Rows from block 6 of the image encoder of a small encoder-decoder image transcriber, named by matrix and row number. Rows with one number belong to one neuron. Each number is 128 + 24 x the weight over its row's rms, rounded and kept within 0 to 255. All counts start at 0.
After each neuron's rows are labels from the 100 images, of 14976, where the neuron reaches its highest value: "top examples" is what is common among them. Only what is clearly more common there than usual is listed. The data: numbers of one to four digits printed on busy colour backdrops. In brackets: how many of the 100, against the usual share in percent.
# fc1: MLP up (encoder.blocks.6.mlp.fc1.weight, 1024x256), inputs 37-73
# fc2: MLP down (encoder.blocks.6.mlp.fc2.weight, 256x1024, transposed), outputs 37-73

fc1.302 [171  89 153  72 174 121 135 131 100 188 151 105 108 122  97  93  94 162 112 132 104 123 138 135 132 103 109 145 150 139  92 161 172 138  84 121 130]
fc2.302 [108 152  61 148  92 156 135 114 133  82 159 154 186 143 127 117 122 128 110 161 127 101 141 167 129 133 152 125 126 143  96 105 126 109 121 104 123]
top examples: length: one (51 vs 24.6); the digit 6 (48 vs 22.9); first digit: 6 (47 vs 10.1)

fc1.556 [197 128 147 147 135 127 129 108 110 142 146 134 158 171 135 151 116 144 117 116 155  97 139 116 150 145 144  94 125 187 128 119 128 118 102  97  91]
fc2.556 [112 135 163 157  93 137 110 110 130 131 158 120  69 157 152  92 148 130 158 106 101 121 135 133  86 110  99 104 124 117 130 134 124 114 149  75 149]
top examples: length: one (61 vs 24.6); first digit: 5 (32 vs 9.9); first digit: 3 (28 vs 10.7); last digit: 5 (26 vs 10.1)

fc1.264 [ 93 178 130 111 167  83 144 140 113 151 112 125 123 107 128 134 124  71 143 137 117 154 143 111 137 136 110 139 140 105 134 123 115 162 135 135 124]
fc2.264 [ 87 107 122  92 124 117  94 152 113 120 141 132 111 125 165 155 114 129 116 126  77 126 141 150 149 144 100 136 107 136 108  76 123 122 115 138 161]
top examples: the digit 8 (69 vs 23.3); last digit: 8 (62 vs 10.2); length: three (53 vs 25); the digit 6 (50 vs 22.9)

fc1.19 [112 154  86 126 127 104 170 126 108 120 167 106 161 121 133  96  91 132 109 161 140 164  98 101 123 154 142 105 136  99 170 100 151 168 104 177 105]
fc2.19 [ 87 120 113 155 116  91 130 136 116  89 128 126  75 122 122 113 149 160  97 111 120  91 115 113  99 113  92 118 145 125 119 139  87  97 107 122  97]
top examples: length: three (77 vs 25); the digit 4 (66 vs 23); the digit 6 (58 vs 22.9); last digit: 6 (35 vs 10.1)

fc1.617 [143 154 140 138 163  97 192 120 158 133 114 117 128 170 130  96  98 161 172 183 103 118 137  93 137  86  88 143 158 133 104 145 141 104 122 145  64]
fc2.617 [ 74  56 120 153 107 143 121 109 151 149 153  95 110 131 127 117  85 112 106 146 105 141 103 131 143  99 121 127 108 137 131  94 117 102 122 174 113]
top examples: the digit 3 (68 vs 23.1); first digit: 3 (62 vs 10.7); first digit: 9 (25 vs 9.7)

fc1.112 [144 137 114 102 152 123 119 116 143 123 141 149 165 118 126 125 125 110 158 114 143 135 186 120  95 132 110 136  82 130 170 141 125 131 167 159  81]
fc2.112 [113 123 105 107 139 171 125 118 128 110  99 132  96 136 143 144 128 161 115 147 148 144 115 131 115 107 139 129 110 116 164 126 121 150 159 120 175]
top examples: length: one (91 vs 24.6); on a plate (65 vs 40.3); first digit: 1 (30 vs 10.1); last digit: 1 (29 vs 9.9)

fc1.5 [102 121 119 135  97 103  93 145 137 134 101 125  89 142 128 117 114 129 115 114 101 137 122 135 155 126 110  87 143 140 190 136 123 107 111  91 114]
fc2.5 [119 102 128 132 104 138 115 155 139 148 164 143 116 144 160 143 160  72 109 111 148 193 142 127  91 118 130  81 105 141 124 137 127 162 152 143 130]
top examples: the digit 3 (95 vs 23.1); last digit: 3 (93 vs 10); length: two (58 vs 25.2)

fc1.109 [133 117 138 155 129 131 159 149 135 101 101  96 182 137  93 114 146  99 161 156 102 142 145 133 155 149 123 132 105 125 117 161 144 146 130 104 122]
fc2.109 [121 122 174 130 109 131 133 108 145 148 161 125 110 170 105 146 154 143 139  99 162 147 129 126 143 112 120 103 137 157 107 128 142 100 112 108 113]
top examples: the digit 8 (73 vs 23.3); length: three (67 vs 25); the digit 9 (54 vs 22.3); last digit: 9 (32 vs 9.9)

fc1.425 [100 142 155 103 112 126 143 150 128 108 157 105 164 108 152 104 177  96 134 144 115 148 147 108 117 112 138 135 145 132  98  92 115 148  73 135 115]
fc2.425 [127  86 135 137 137 136  91 116 140 105 114 169 109 123 168 119 145 146 112  90 122 142 127 156 173 121 182 149 116 152 148 143  99 130 129 163 117]
top examples: the digit 8 (89 vs 23.3); first digit: 8 (89 vs 10.5)

fc1.347 [113 109  93 142 103 101 129 126 133 140 183 126 105 157 149  70 122 117 109 130  93 119 114  78 132  80 110 142 116 145 132 165 127 123 165 124 132]
fc2.347 [136 120  96 140 125 134  97 156 150 153 102 120 149  89 113 125 129 154 112  97 128 119 120 147  82 116 113  82 153 125 105 108 136 141  53 133 101]
top examples: length: three (59 vs 25); the digit 7 (54 vs 22.5); the digit 5 (51 vs 22.7); first digit: 7 (44 vs 9.9)

fc1.493 [150 112 156 162 194 139 125 136 106 113  89 130 127 135 152 164 108 122 132 144 156 161 111 126 146 130 140 127 148 119 145 120  77 146 142 154 106]
fc2.493 [137 161  92 127 130 113 126 103 169 168 102 138 135 135 124 120 150 179 132 107  92 128 146 155 114 152 135  97 127 156 111 134 107  88 153 113 107]
top examples: length: one (94 vs 24.6); the digit 3 (78 vs 23.1); first digit: 3 (76 vs 10.7); last digit: 3 (75 vs 10)

fc1.413 [135 106 158 139 153 105 121 119 171 106 118 110 110 112  93 103 143 172 106 125 115 120 162  95 132 113 114 110 116 126 163  83 119 135 117 139 182]
fc2.413 [ 98 131  77 137  97 165 141 116 101 147 126 139 110 134 138 161  93 123  89 128 103  93 115 132 130 133  90 179 152 109 122 140 160 112 112 161 112]
top examples: the digit 3 (73 vs 23.1); on a plate (70 vs 40.3); first digit: 3 (69 vs 10.7); length: three (64 vs 25)

fc1.507 [144 134 103 132 113 109 114 125 133 118  89 126 113 151 142 132 134 135  99 142 147 158 117 153 146 137 111 124 123 119 102 139 114 111 173 177 124]
fc2.507 [116  87 110 121 153 149  89 145  36 167 149 136 128 125 126 112 169  95 131 128 140 129 110 111 152 116 145 129 159 133  90 143 123 102 110 123 118]
top examples: the digit 3 (73 vs 23.1); last digit: 3 (70 vs 10); length: four (61 vs 25.2); the digit 6 (51 vs 22.9)

fc1.708 [120 169 111  96 114 104  90 149 141 118  75 142 134  74 152  98 118 137 144 153 142 133  94 144 103  96 114 165  94 152 118 126 134 115 124 155 174]
fc2.708 [140 116 118 118 138 137 158  61 150  77 159 158 108 161 144 112 145 110 131 164 125 141 131 105 112 133 163 121 127 102 146 145 124 116 116 142 133]
top examples: the digit 3 (63 vs 23.1); length: four (57 vs 25.2); first digit: 0 (25 vs 9.8)

fc1.590 [ 91 145 127 124 149 130 123 179 162 120 139 109 140 138 139  94  95 123 141 129 150 141 103 113 109 107 155 165 117 128 141 103 138 102  96 149 152]
fc2.590 [127 117 153 150 124  53 122 140 122 161 133 168  93 120 140 163 132 132  92 125 127  80  74  97 160 132 139 102 125 101 153 118 126 126 121 143 106]
top examples: length: three (85 vs 25); the digit 5 (75 vs 22.7); last digit: 5 (53 vs 10.1); the digit 9 (46 vs 22.3)